From a checkpoint of a small encoder-decoder audio transcriber.
Data: 39062 training examples, 18.4 epochs.
Rows from block 3 of the audio encoder of a small encoder-decoder audio transcriber, named by matrix and row number. Rows with one number within an expert belong to one neuron, the router's apart. Each number is 128 + 32 x the weight over its row's rms, rounded and kept within 0 to 255. All counts start at 0. After the name is the row's rms in percent of the matrix's.
Before each expert's rows are labels from the 100 clips, of 14976, where the router gives the expert most weight on average: "top examples" is what is common among them. Only what is clearly more common there than usual is listed. The data: telephone keypad tones over noise or synthetic speech. In brackets: how many of the 100.
# router: router (encoder.blocks.3.mlp.router.weight, 8x256), inputs 0-63
# gate: expert gate (encoder.blocks.3.mlp.gate, 8x64x256), inputs 0-63
# up: expert up (encoder.blocks.3.mlp.up, 8x64x256), inputs 0-63
# down: expert down (encoder.blocks.3.mlp.down, 8x256x64, transposed), outputs 0-63

# expert 7
top examples: key "7" (97); key "*" (60); first key: 7 (43); last key: 7 (41)
router.7 083 [131 108 155 173  75 138 124 115  62  81 102 179 170  92 104  67 121  86 119 143  96 110 116 109 126 167 145 123 117  85  77 132 158 111 149 140 133 168  89 111 176 122  99 136 114 124 117  86 210  77 112 143 100 188 124 178 141  94 113 139 123 152 138  94]
gate.15 076 [156 109 117 113 159 108 114 138 174 107 150 100  82 112 196 149 129 179  97 115 123 124 144 175 137 147 183 124 131 120 140 114 157 163 120 114 116 124 161  66 115 171 157 125 112 123 115  98  51 160 143 138 103 118 155 134 147 146 101 101 120 140 110 120]
up.15 088 [ 84 150 142 128  90 107 163 163 178 165 117 114 105 217  81 127 129  85 170 176 152 113 192  86 121 150 131 140 167 128 103 126 110 113 154  96 117 110  94 139 113 110 121 146 105 138 122 138 128  76 138 174 142 152  89 127 120 139  63 183 117  88  75 119]
down.15 085 [139 106 168 117 128 150 129 119  91 116 139  73 145  97 153  65  83 139  70 135  98  90 148 233 109  76  59  85 125 167 144 129 128 121 126 109 178 173 127 168 134 186 109 139 177 165 162 171 123 121 106 103 101 148 127 161 173 128  86 119 142 123 143 177]
gate.16 083 [166 109 127 146 125 113 113 110  99 112 141 155 131  91 137 127 167 188  84 170 104 129  59 131 147  88 153 104 117 116 139 120 174 142  86  75 141 165 128  76 140 165 143 136  74 120 120 106 119 174 104 119 125 107 165 125 157 183 131 115 171 161 174 122]
up.16 088 [116 180 160 141 104 149 154 149 108 143 122 156 133 185  98 133  91  86 171 189 147 122 134  92 103 161 125 150 110 121  88 139  94 127 144 104 157 100 106 107 120  57 102 139 160 130 120 112 157 147 175 183 106 137 114 114  98 112  90 174 134 107 138 111]
down.16 089 [171 122  56 116 116 132 154 144 126 121 137 129 157 103 142 101 128 181  92 142 109  71 101 211 194  94 131  76 135 148 139  84 188  91 139 195 167 117 145 113 150 204 141 105 141 168 115  63 135 199 112 143 108 142 151 221 128 110  95 111 131 163 130 177]
gate.17 102 [103 109 119  65 162 105 119 119 187 107 175  75  67 129 158 117 147 183 104  75 161 115 138 167 127 151 152 163 158 124 116 138  82 206  94  90  75 106 130 135 127 143 133 157 104 108 142 164  84  94 142 165 148  75 156  64 177 162 119  81 137  96 105 131]
up.17 074 [200  76 179 123 100 134 146 143 119 148 140 157 145 116 109  71 150 132 137 108 147 120 114  69 126  99 160  99 187 131 213  74 214 108  93 166  57  80 135 181 137 113 117 180  68 110 172 152 181  59 138 150  74 116 171 161 102 106 109 139 107 200 163 137]
down.17 092 [137 174 143 102 108 127 120 110 102  73 164  94 119 126 157 135  96 156 100 145 105  68 116 190 141 128 113 153  93 150 124  96 117 211  98  87 105 162  91 112 144 183 118 165 127 132 158 158  91 125 129 148 173 131 113  84 125 162 120 106 145 151 128 101]
gate.18 057 [151 141 108 133 132 183  88  87 163 132 155 107 134 189 120  64 129 144 163 119 133 119 193 150  89 142 100 142  56 123 141  48 125 196 125 189 144 108 160 191  96 199 111 143 159 151  83 125 119  93  75 158 123 181 123 132 133  85 116 114 172 159 151 125]
up.18 058 [106 158 105 124 144 119 106 137 216  93 142 110 172 117 178  70  87  76 148  94 104 112 122 174 117 127 111 130  36 132 125 116 129 153 103 170 121 145 194 146 100 233 145 122 118 142 120 114 157  81  89 164 142 131 100 156 157 121 102 126 116 109  86  93]
down.18 076 [171  88 123 148 157  99 129  65 172  83  99 135 155 125 143 121 115  71 155 101  83 121 139 110 125 148 113  65 173 109 152 207 128 109 184  78 152 107 158 121 206 149 159 123 164 125 155  95 122 135 162 139  63 126 140 107  96 109  82 129 137 101 116  84]
gate.19 075 [179 144 115 104 159 190 113 109 160 131 152  74  58 106 142 149 145  88 142  35 169 123 136 122 110 133 154 155 132 125 180 106 110 179  68 154  82 141 148 137 116 123 140 152  90 122 108 168  43 115 188 131 203 114 110  74 165  90 129 105 101 127 147 149]
up.19 067 [148 110 120 142 136 131 123 117 127 142 172 132 147  83 120 105 147 145 105 120  75 125  83  98  84 130 102 110  94  95 179 154 174 103 123 182 177 139  79  98 143 136 133  95 127  88 121 115 137 154 120 118  83 133 158 177 146 104 201 149 120 143 156 117]
down.19 076 [ 76 133 105 135 116 147 145 134 148 209 134  96 127 120 121 102 144  88 113 101 140  58 127  98  68 205 113 145 169 100  93 137 118 185  93 229 140  13 119 135 116  85 167  99 122  52 119 156 171  67  86 230 154 151 132 111 126 111 109  91 114 130 122  57]
gate.20 056 [117 142 100  36 149 142  96 128 166 146 145  82 111 162 189 181 141 152 180  48 149 135 131 112 124 142 140 137 166 155 107 121 101 173 129  72 123 164 139 134 119 110 200 178 139 138 146 185  83 104 179 156 191  39 177  81 143 145 168  75 124  87  95 115]
up.20 057 [190 134 139 108 147 157 115 129 119  98 141 137 123  91 126 139 165 153  75 140 116 135 112  62  87  98 147 154 111 134 164 166 158 125  53 136 204 143 137 103 187 161 122 154 119 123 112  96 138 133  84 102 123 101 212 149 133 192 125 123 144 138 155 193]
down.20 071 [157 133 114 103 147 129 128 161 114 136 126 104 148 129 123 117 133  82 136 110 130 124 131  49 110 176 106 165 154 127 129 111 138 145 138 134 125 101 123 143 136 108 162 137  77 153 146 143 102 115 130 163 184 101 164 105 125 116 115 150 147  96 138 164]
gate.21 041 [131 190  96 153 118  59  94 117 115  61 111 184 175 105 121  68 114  99 100  75 158  89 135 108 138  62  74 164 106 172 162  95 159 160 126 137 133 173 129 171 117 161 118 113 177 142 125 172 145 147  99  85 162  87 162 126 150 109 109 101 125 121 174 190]
up.21 043 [117  98 123  84 168  55 119 137 113 125 173 124  95 153  82  70 128 166  89 156 137 133 120 167 175 128 107 127  90 195 107 121 117 173 124 147  96 132 141 139 163 128 124 122 164  67 105 130 111 149 129 102 103  92 161 135 133 127 108  99 128 138 165 155]
down.21 061 [187 128 140 109 148 146 150 169 175 148 149 178 100 168 120 113 172 108 115 114 113  73  97  96 106  98 176 102 141 138 113 139 151 113 146 117 123 178 153 122 146  70 110 111 116 115 143  79 122 161 143 127  64 100 145 108 184 130 137  69  90 157  89  97]
gate.22 056 [162 112 134  79 123 119 160 168 179 113 188 159 134 135 129  97 160 212 166 126  89 132 147  98 140  55 151 126 156 137 160 109 140  95  92 154 129 117 114 101 134 120 159 115 144 143  97 116 128 179 131 162 146  89  98  93 107 140 133 136 134 107 116 151]
up.22 067 [108 122 133 136  85 148 161 164 164 188  89  76 120 166 128 127 107 124 127 111 174 167 126 153 185 133 159 156 148 183 111 149 155 143 133 136  93 160 135 183 160 179 111 109 152 134 146 158 131  84 144 162  84  98 134 144 117 132 139  80 112 156 110  87]
down.22 079 [147 210 129 121 137 102 108 112  85  92  74  88 125 112 114 189  98 134 132 219  99 126 159 214 126 104 118 128 115 146  84  66 114 115 174  53  92 118 115 146 166 139 143  68 136 149 134 180 136 152 133 132 101  96 125 117 127 152  96  86 133 133 100  25]

# expert 2
top examples: reverberation (81); key "C" (75); key "D" (73); key "B" (72)
router.2 113 [168 130 145  97 115 152 144 156  59 150 155 142  67 114 162  92  89 198  59 161 121 148  92 176 113 127 110  82 127 111 158 124 153 148 113 150 150 169 113 122 160 124 157 133 134 115  94 145  93  83 128 131 106  75 201  69 104 184 142  56 103 161 181 120]
gate.15 098 [ 93 138  96 118 102  88 107 180 121 200  92 124  86 156 167 134 114 139 110 101 205 180 110 129 164 116 132 139 131 168 177 176 107 132 121 123 115 138 180 129 112 118 146 147 140 111  95 169  85  96  99 147 147  60 144  78 159 136 146 100 148 118 140 104]
up.15 070 [184 100 145  71 122 168 140 137 153 132 129  90 149 127  62 145 112 110 163 109 104 148 166 170 126 133  94 103 130 168 129 109  87 136 138 159 101  91  77 143  88 154 151 114 146 118 148 110 125 149 152 109 126 118 112 116 110 123 123 149 151 129  91 145]
down.15 098 [107  90 127  88 148 134  57 148  85 103 161  75 103 130 181 102 123 137 167 118  99 164 108 137 127 162 138 107 184 105 162 144 126 146 144 179  77 148  96 138 144 118 112 129 101 128 141  84 131 111 137 155 140 111 156 115 136 149 131  85 195 145 143 117]
gate.16 077 [157 116 178 133 123 160  92  98 138 105 103 131 152 130 128 181 144  97 155 111  71  90 177  68  82 135 118 174 110 107 147 130 177 108 128 154 116 131 214 125 120 122  90 155 104 131  92  31 191 189 111 120 118 193 107 200 153 122 120 224 168 145 129 132]
up.16 087 [154 112 129 109 150 104 161 132 113  65 112  74 166 151 113 175 129 103 122 150 110 106 180 154 110 177 116 123 114 165 116 130 110  67  96 100 130 138 124 139 141 155 108 151 143 100 126 102 174 148 169 120  84 150 154 144 143  91  90 152 134 142 117 156]
down.16 087 [102 137  97 101 104 109 102 121 217 145  90 125 145 149 143 188 121 106 124  73  79 128 178 122 111 122 127 191 168 176 113 117 113 129 110 100  68 137 232  92 156 155 135 125 141 119 104 134 106 202 130 104 146 147 128 152 166  92 131 141 145 103 119  99]
gate.17 069 [137 143 118 133 114 141 164 105 116  50 119 144 202  98 116 130 141 132 149 181  63  90 188 168 131 113 140  57  82  92 117 139 175 102 140 140 177 124 159  96 113 134  80 102 100 164 124  75 191 219  88 121  94 205 151 233 121 105 128 158 133 143 107 154]
up.17 058 [189 108 177 162 162 210 150 108  88  73 167 174 191  83 105  98 144 133  82 152  63 103  93 132 104 121 146  98 119 105 111 114 164  78  85 138 147 159  92 128 152 134  71 121 109 150  72  98 155 179  85 120  92 196 152 201 106 161 137 187 152 199 139 120]
down.17 070 [100  96  89 171 163 136 126 100  53 105 130 124 128 130 124  82 107 113  63  81 101 168 108 168 104 144 134 154 110 119 109 156  81 116 110 111 137 140 129 103 167 160 144 136 125 127 118 134 102 147 138 114 148 159 143 147 183 112 183 116 152 142 157 174]
gate.18 050 [ 81 160  77 128 181  63 127 146 179 120 123  98 114 131 111 181 169 129 135 171  98  99 125 106  73 156 161 119  66 146  54 126  67 120 145 128 175 129 136 111  76 128 162 133 177 156  80 117 164 170 124 106 183 125 111 186 122 108 162 115 181  43  63 155]
up.18 040 [135 122 128 116  93 164 151 112  72 207 117 103 141 171 122  83 120 126 205  91 139 196 127 151 196 127 143 147 126 105 145  87 138 173 164 165 108  93 115 180 102  67 186 108 127 122 139  88 111 120 122 173 119 143 115  80 126 114 139 122 122  96 118 103]
down.18 056 [111 142 109 131  98 104 140 143 101 177 104  94 129 187  96 106 145 136  91 145 109 128 145  90 123 158 146 129  87 172 132 135 136 132 105 175 122 174 137 148 183 133 173 116 154 107 127 111 123 120 109 175 218 139 134 157  92  96 158 149 111 103 120 157]
gate.19 041 [122 107 127  90  73 141 165 116 165 110 123 126 171 108 160 186 138 143 199 116  83 142 159  45 113 130 159 125 189 134 151 116 182 170 175 117 104 134 141 106 100 112 158 147 129 118  98 111 144 164 108  92 142 143  83 181 105 145  93 104 121 144 136 129]
up.19 041 [193 126 107  92 176 107 117 179 123 151 156 124 119 165 102 197 152 175  79 142 125 134 101 163 127 115 100 141 138 173 141 103 125 125 118 149 137 160 117 144 179 176 149 142 139 125 109 157 122 112 162 123  84  97 186 120 140 113 119 156 155 136 110 150]
down.19 062 [125 148 122 146  87 102 125 167 156 152 148 149 169 145 162 135  86 125 118 116 138 174 117 107 128 150 141 129 189 126 158 125 161 151  56 159 123 217 106 104  57 140 151 130 179 100  79 129 135 123 152  93 221 140 106 153 169 111 126 163 149 151 135 125]
gate.20 062 [ 87 143 111 139 167 109  70 115 160 129 134 124 149 133 135 129 169  91  98 111 145 130  96  83 124  99 181 179  84 142 109 132  94 123 112  89  94 147 132 113 153 152 116 141 124 101 108 105  97 153  86 105 121 145 131 179 179 105 172 189 185  77  60 118]
up.20 072 [ 97 172 107 100 108 161 135 143 170 227 166 162  64 153 131 103 134 148 117 133 181 186 110 109 181 114 119 139 153 132 139 162 135 170 130 151 144 106 139 149 104 100 192 132 118 136 144 181  88 131  89 157 161  83  81  60 115 155 197 100 126 101 101 118]
down.20 074 [128 119 137 102 140  99  85  95  58  93 161 113  95 145 155 117 138 169  85 120 123 111 135 170 145 146 132 126 177  74 118 100  97 142 162 136 146 145  71  95 162 101 157 139 119 111 171 159 138  94 148 144 142 114 127 120  67 119 117 109  45 189 136 196]
gate.21 076 [ 80 155 100 137 140 101  74 105 135  94 127 133 158 124 128 126 137  79 147  71 124 132 118  62 128 116 178 163 102 168 139 149 142 112 101 158  93 170 158 136 137 138 136 159  97 145 125 112 214 171  93  91 175 217  99 175 152  65 154 148 172 130  85 147]
up.21 045 [128 131 133 188  68 173  90 105 154 107 134 169 173 160 136 134  84 112 166 170 128 151 145  96 119  97 127  93 102 122  83 131 112 122 227 130 116  89 142  99 104 135 140 125 131 159 159  75 114 185 104 101 179 132  76 212 125 111 158 108 115 144 108 109]
down.21 067 [171 156 114 170 132 160 137 117 117 102  49 120  95 112 123 101 107 167  47 169 142 150 110 105 123 110 148  53 104 130 116 159 114 135 141  97 141 107 104 168 149 115 166 131 128 159 166 116 101 167  50 121  61 195  99 140 124 141 119 152 133 160  91 151]
gate.22 044 [134  85  65 143 124 120 108  78 130 125 126 157 151  70 113 114 157 120 149 102 142 119 122 134 187 152 132  80  67  98 125  91 101 156  90 143 115 100 133 126  87  92 168  98 103 147 112 183  80 157 118  72 118 126  79  97 119 105  92 125 139  82 154 160]
up.22 042 [ 97 143 105  84 123 111 141 210 100 206 127 152  81 129 126  99 120 147 134 117 153 124 112 127 147  74  79 155 158  91 111 141 110 104 179 158 170 115 198 107 142 115 111 137 177 104  78 153 121  77 138  69 190  80 164  91 130 147 105  50 124 105 128 144]
down.22 057 [113 145 133 121 149 142  63 144  80  96 151 161 140 138 152 127 118 125 143 145  99 169 137 147 115 172 189 137 212 137 143  73  81 156 155 119  63 117 118 155 204 140 120 185 117 121  91  66 148  88 112 147  95 126 143 121  97 176 135 115 156 124 169 104]

# expert 6
top examples: number of keys: 1 (59); white noise (48); pink noise (48)
router.6 101 [ 84 151 123 150  93 155 126 155  92 161  91 108 111 156 103 134 103 108 150 144 170 155 161 139 142 221 101 136 141 124 105 134  94 134 205 125 123 138 143 120 164  65 122 160 145 104 128 171 153  84 161 189 104 115 100  64 118 115 127 103  93  93 143  73]
gate.15 163 [ 92 180 113  52 117 123 126 110 180 143 175 146  64 170 124 125 160 140 141 170 124 151 116 101 144 130 173 181 165  98 137 157 147 172  99  79 171 197 138 139 133 100 104 122 127  98  77  95 111  97 131 104 120  80 119 104 159 194 140  60 120  80 143 115]
up.15 174 [113 174 120  74 142 109 129  87 209 151 145 166  63 145 101 129 135 186 104 164 129 160 101 107 129 106 190 165 167 104 151 160 139 147 115  86 143 152 119 136 128 132  76 109 132 101  88  85  76  94 119  86 138  69 144 102 164 189 153  74 106 104 160  89]
down.15 153 [ 74 150  66  95 109  93 191 161 119 157  98 121  94 137 132 136 129 168 132 179 133 126 148 120  93 170 152 123 147  76 104 103 114  71 188  92 178  85  46  75 144 180 131 116 178 110  59  86 124 169 153 131 113 123 102 157 137 156  98  75 154 127  74 116]
gate.16 128 [153 197 114  74 100 136 138 123  99 139 183  75  92 118 168  91 106 172 112 147 119 112 167 134  95 151 102 142  85 145 104  67  53 204 116 126 165 146 153 163 150 161 208 149 112 136  83 185 136 123 135 128 141 139 195 110 130 124 105 125 110  73  92 171]
up.16 129 [147  73 180 164 127 163  63 140 113 131  98 183 147 152  91 144 174  73 169  86 134 142 140  99 159 112  80 134 181 103 134 161 167  71  88 190  67 138 143 133 146  28 104 153  86 117 139  95 189 149 130 150 119 117 148  87 133 123 156 171 123 149 190 112]
down.16 138 [ 66 146 115 143 154 137  95  97 109 139 160 168 126 132 148 122 193 135 134  71  87 102 128  90 179 149 134 212 127 132  89 135 114 161 115 111  88 177 148 145 137 111 116 193  80 143 144 111 166  83 114 106 216 121 136 135 176 111 138 117 107  89 148 166]
gate.17 121 [146 101 180 123 175 133 111 113  58  70 170 175 188  68 115 108 141 136  75 110  74 125 102  83 146 120  90 135 136 133  81  78 116 153  56 130 204 165  90 156 154 108 145 167 151 148 150 157 149 127 130  94 116 107 158 128 158 162  97 161 158 142 114 148]
up.17 108 [120 156 178 107 135 187 111 149  93 129 174 178 133 158  64 139 154  98  99 118 135 166 115  71 120 135 114 132 111 163  97 107  86 106 112 132 150 167 107 147 187 127 180 171 114 108  89 144 187 140 142 116 124  91 134 131 128 107 134 137 157 108 109 135]
down.17 112 [148 151 164  70 143 136  63 124 130 143 117 173 140 144  86 187 148 108 189 149  94  64 123  42 122 120  23 106 167 137 149 109 136  94 164 166 132 116 130 124 145 125 120 137  62 128  82 117 139 172 169  94  63  47 123  93 110 153 104 112 137 145 165 155]
gate.18 067 [138 114 162 142 172 187 104 126 136 168 198 190 110 116 125 120 127 160 136 119 145 146  85 105 163 133 107 126 168 148 111 105 138 149 162 189 132 167 136 174 108  28 168  96  89 132 161 125 177  77  92 142 119 114 147 126  84 144 180 148 121 152 183 166]
up.18 070 [197 160 135 157 113 130 148 147  73 117  87 101 159 117 116  89 150 135  70 126 155  59  89 139 121 159 129 127  84 154 119 101 125 208 158 159 207 150 174 118 106 159 147 105 136 198  90 174 166 125  78 175 125 142 180 112 120 162 132 156 170  85 142 125]
down.18 090 [132 104 156 140  93  67 118  68 122 123  96 108 127  93  81 103 128 102 152  65 109 125 156 169 170  73 127 115 159 138  96 162 155 106 162 188 115 193 102 114 137  68  92 155 118 113 180 119  81  69 154  89 124 146 135 148 153 176 135 156  89 148 164 123]
gate.19 067 [148 121 102 154 144 157 141  87 201 189 134  93 157 127 131 137 168 131 196 124 112 144 175 178 130 116  65 112 123 143 173  69 114 111 138 149 122  77 198 145  70 126 156  94  90 139 184 161  98 150 153 132 143 174  92 105  64 124 159  93 131  57 127 193]
up.19 076 [128 129 117 152 110  94 129  81 158 150 104 162  95 143  93 169 113  72 168 126 163 132 125  85  80 149 116 126 125 102 123 157 172 149 120 112 114 173 176 103  78  47 150  96 150 109 102  75 118 120  79 108 229  92 103 108 137  92  85 165 135 134  96 120]
down.19 086 [186 106 139  84 135 154 149 113 172 157 133 167  86  33  75 115 140 166 131 124 105 111 157 132 140 152 106 154 129 116 154 158  97 165 100 104 167 121 224 166 115 129 127 136 148 124  85 134 173 132 162 129 114 137 141 144 144 129 133  62 107 150 132 128]
gate.20 157 [146 173  82  79 116 129 169 108 206 158 187 125  50 157 133 166 110 201 137 166 101 148 109 124  99  95 121 134 120 117 157  92 118 125 131  87 168  96  87 150 116 158 123 110 159 120  94 112  50 119 150  88 121  51 119 107 129 184 125  74 107 124 137  98]
up.20 159 [135 159 112  54 121 116 159 104 205 138 199 102  24 176 137 138 104 156 125 177 104 129 126 143 135 106 133 142 161 109 157  97  96 187 107 126 150 126 114 149 119 121 129 108 121 134 113 138  71 107 139 116 125  82 144  65 143 171 130  58 140  85 158  94]
down.20 132 [ 96 141  88 122 110 128 155 114 137 189  94  56 104  94 112 123 115 147 153 158 122 131 150 126 127 127 161 114 174 112 117 127 170  85 181 114 162  85  43  88 124 159 119 107 165  65  85  85 100 106 206 115 130 101 121 149 115 131  74  82 106 146 131 101]
gate.21 064 [113 125 119 100  54 117 121 142 159 154 116 154 146 106 143 202 121 137 119 178 163 141  90  85  63 104 160 149  86 157 130 119 138 123 112 141 164  93 119  76 143 156  70  80 167 126  54 137 119 123  70  88 116 103 145 193 137 180 122 108 187 157 100 188]
up.21 071 [143 107 118 144 116 147 145 106 126  73 164 102  95 103 141 103 160  96  88  72  84 153 157 189 204 120 124 100 178  90 119 150 101 157 128 136 101 183 176 117  59  94 117 144  92 124 204 158 148 121 103 167  61 111 117 151 111 110 156  96  97 117 113 127]
down.21 089 [159 176 135 154 148 114 139 123 106 159 134 165 128  67 150  98 181 131 174 182 121  97 140 131 105 108  90 202 103 153 134 108 169 160  98 142 115 141 166 211 125 132  94 148 153  71  83  94 133 142 135 110 159 139 137  76 199 104  95 135 157 166 119 174]
gate.22 094 [193 170 199 139 123 165 126  77 131 149  97 106 115 145 150 184 112 155 120 173 106  87 161  83  63 106 119 141 100 140 140 108 149 162 111 137 155 119  66 174 115 174 112 105 129 140  79 133 174 103 115 126 118 166 125 167 128 124  49 152 130 140 157 106]
up.22 095 [ 94 131  55 157 141 113 120 133 133 106 128  74 105 144 133 134 179 101 179  85 106 138 129 163 179 148 135 135 166  93 156 115  97  94 158 138 108 160 188  79 156 127 171 169 120  79 209 117 159 151 154 172 148  91 137 111  99  86 191  57 113  93 116 135]
down.22 106 [152 147 173  78 101  90 129 141  95 171 129 170 123 120 152  79 200 162 126 107  89  89 128  50  90 109  89 236 151 116 140 121 136 130  78 134 163 126 108 157 133 153 155 157 120 155 113 118 132  82 125  69 187 181 168 173 157 137 130 116 143  94 180 180]

# expert 0
top examples: key "5" (100); first key: 5 (56); last key: 5 (50)
router.0 073 [144 147 123 146 168 125 101 135  93 150 128  82 125 125 157 199 128  76 123 145 142 173 148 162  69 132 102 110  85 168 143  84  67 129 173 165 117 132 156 193 168 138 156 125 169 159  58 139  92 167 130 104 100  48 100  90 178  76  95 142 169 128 104 168]
gate.7 048 [155 118 117  91 170 159 120 138  93 164 141 136 179 107 118 107  72  98 103 165 138  96  88 154  99 121 100 100 118 155 128  63 131 118 155  95 121 120 145 110 171 139 180  71 100 128 100 127 184 136  97 181 167 127 109 196 143 161  93 102 146 184  74 190]
up.7 048 [121 119 138 131 123 133 156 146 113 101 117 129 153  62 106 129 128  89 126 191 188  84 129  94 173 157 157 124 149 128 128 178 121  86 114  53  74 112 157 141 118 205 109 118  87 130 120  79 127 130 139 117 182 193 150 112 122 130 115  84 127 119 104 113]
down.7 068 [154 119 199 161 128 152 149 189 136 176 134 171 144 132 102 187 110 154 158 111 153 102 103 126  82 167  94 125 104 143 128 125 191 115 170 182 108  82 155 117  65 160 131 156 155 169 144 117  95 120 154 127 155 129 129 156 120 125 138  86 121 127 108 114]
gate.8 058 [170 148 138 122 146 154 154  81 123 135 112 128 136 101 139 114 111 151 169 118  92 135 107 167 121  99  80 127 160 104 139 130 158 213 134 124 179 120  67 164 139 139 208 173 125 117 164 135 177 117 130  99 180 129 153 152 149 146 107  84 104 134 143 154]
up.8 058 [ 78 138  87 111  86 115 159 130 115 228 102  66 124 113 131 135 117 120 128 162 104 111 126 169 134  74 127 149  93 146  51 151 156  79 133 176 132  91 149 124 104 135 117 128 144 152  84 110 128 156  89 124 128 205  85  89 146 203 102 145 203 153 140 136]
down.8 077 [ 35 222 155 141 123 110 112 107 129 162 103 153  76 100 112 131 115  60 111 123 118  39 126 151 120 109  80 125 127 111 138 152 173 125 140  37 113 127 133 115 151 103 106 152 146  96 124 120 186 101 112 169 167 150 133  58 122 139 113 114  86 146  62 198]
gate.9 164 [120 128 108  66 104 128 190 178 213 158 133 100  69 219 115 154 108 125 196 152  89 102 120 150 101 175 118 117 139 109 118 102 127 112 183 161 166 143 111  98 141 127 159 125 154 143 105 171 169 111 125 156 116 121 143 128 119 125 114  66 138 102 115 139]
up.9 180 [145 129 159 208 141 133  98  71  55  34 121 151 196  57 106 131 138 130  97 102 131 132 154 127 148  87 140 128 125 149 140 133 137 120 123  88 103 122 157 125 105 124  49 134 127 138 162  89 109 148 153  70 117 125 133 173 118 135 111 217  94 172 138 137]
down.9 143 [135 152 173 148 117 166  90  74 103 135 185 106 125 113 193 115 117  97  98  72 156 157 151 123  70 133 130 143 118 161 163 145 127 159 152 143  88 100 170 184 158 132 142 186 101 130  88 116  91 165 107 129 129 136 146 119 197 126 117 149 177 109 136 130]
gate.10 067 [ 82 118  95 124 164 127 146 161 115 150 138 173 160 118 116  61 160  99 104  99 103 129  90  68 157 120 112 186 151 148  86 166 149 164  85 169 116 147 117 185 115 177 150 159 131 113 108 161 180  67 105 134 129 232 144 156 152 122 160  86 139 153 134  75]
up.10 071 [129 120 143 153 147 144  57 141 108 178 133 119  96 161 128 156 113  56 130 120 135 130 199  87 154 146 136 115 106 130 159 120 131  92 131 114  50  76 139 137  87  96 128 180  82 102  92 156 107 114 122 119 123 123 137  70 170  73  97 146  88  99 142 148]
down.10 087 [ 51 136 116 123 170 116  77 122  90  97 163 152 120 124 138 146 139 129 117 127  77  77 168 170 178  86 118 132 141  96  56 123 119 171 121  79  83 133 170 108 177  67 160 152  91 157 108 150 183 115 151 176 176 130 126 169 144 150 117 120 148 143  75 145]
gate.11 112 [ 95  94 144 135 157 157 117 115 105 146 102 202 144 105 130  90 156 118  93  44 139 122 107  70 161 161 145 145 146 137 125 130 145 134  67 112  82 157  81  94 120  89 120 125  96 158 147 112 186 116  89 145 152 197 171 123 108 141 134 140 141 124 126 109]
up.11 113 [119 187 141 181 146 128  65 136 105 177  97 129 149 155 141 160 114  54 112 154 163 154 145 123  80 186 116 144 104 154 120 103 139 134  99 158 129 100 141 160 115 134 160 127 120 135  67 170 152 118 104 156  92 151 129 132 156 125 142 191 125 118 124 154]
down.11 111 [105  42 139  67 112 134  73 168 111 181 147 206  98 129 150 123 136 124  97  74 129 145 113  79 125 187 117 168 204  96 102 110 112 145 102 122  96 153  89 112 208 108 137 113 146 115 167 123 154 115 125 158 167 109 106  81  92 140 184  84 120 139 127 200]
gate.12 052 [100 154  90 157 142 123 127  74 137  63 126 165 137 121 137 135 153 189 101 121 140 131 120 127  82 129 208 165 117 212  81  89 145 105 116  96  86 138 138 117 151 135 131 106 176 148 116 160 155  83 163 132  68 118 110 149 141 118  61 126 121 231 103 124]
up.12 052 [180  77  74 124 150 142  99  92  94 195 156 130 136 175  42 229 157 125 206 138 210 146 108  95 131 147 186  99 117 148 152  99  78  89 129 156 106  70 107  88  94  84 141 115 155 120 142  57 162 150 174  99 156 131  92 106  59 146 106 149 116 114  89 168]
down.12 073 [153 144 109 124 140 113 103 111 163 106 147 107 151 167  50 145  79 144 156 170 145 113 142 120 128 204 153 150 174 137  87 145 170  90 123 190 145 166 138 134 121 159 144 113 111 102 136 209 120 104 169 185 103 143 126 119 150  83 115 137 125 149 110 132]
gate.13 054 [132 145  83  85 131 106 118 139 107 171 118 164  64 134 172  86 159 120 145 161 142 145  99 153  81 105 142 149 154  80 136 117 121  93 125 129 161 165 111 161 106  98 157 172 154 127 149  96 190  92 155 127  98 208 169  52  87 186 128  62 138 108 133 141]
up.13 051 [162  97 172 129 159 164  79 109  95 120 104 208 146  99 145 148 126 218 136  63 146 126 153  50 211 185 177 139 173 189  80 134 122 137 142 131 107 126 137 119  53 112  92 134 139 146 122 122  68 110 160  69 160 192 159 113 139  86  96 165  97 185 145 136]
down.13 077 [138 152 168 136 120 132 158 103 166 137 175 149 138  97 167 106 176 153 116 105 128 100 156  97  95 117  61 136 201 134 135 145 170 138 180 132  60 108 171  72 123 115 103 186 102 123  95 140  98 142 147 157 132  55 159 165 191 107 102 137 115 128  41 105]
gate.14 310 [161 152 119 121  80 112 227 167 141 125 126  82 134 159 122 117 104 144 138 173  96  60 143 154  83 151  82 110 104 154  93  93 129 119 169 157 204  88 124 123 144 180 165 116 169 157  93 194 136 130 138 141 117 184 143 198 101 110  77 120 155 131 108 125]
up.14 318 [ 88 135 106 119 112 145 164 159 146 169  93 118 118 195 137  83 125 103 108 129 137 102 135 132 121 211 128 161 135 127  96 104 126 157 141 138 158 126 102 113 157 139 199 136 129 137 117 187 175 111 140 202 145 222 122 164 109  92 120  87 130  86  84 111]
down.14 237 [109 146  97 130 105 136 182 187 113 111 129  92 154 157 143  97 106 142 122 192 110  49 141 193 116 184 129 103  97 160  94  92 152 130 129 142 195 139 106 119 113 179 151  96 137 154 127 178 151 114 153 155 141 175 141 142  45 138  93 124 118 101 104 126]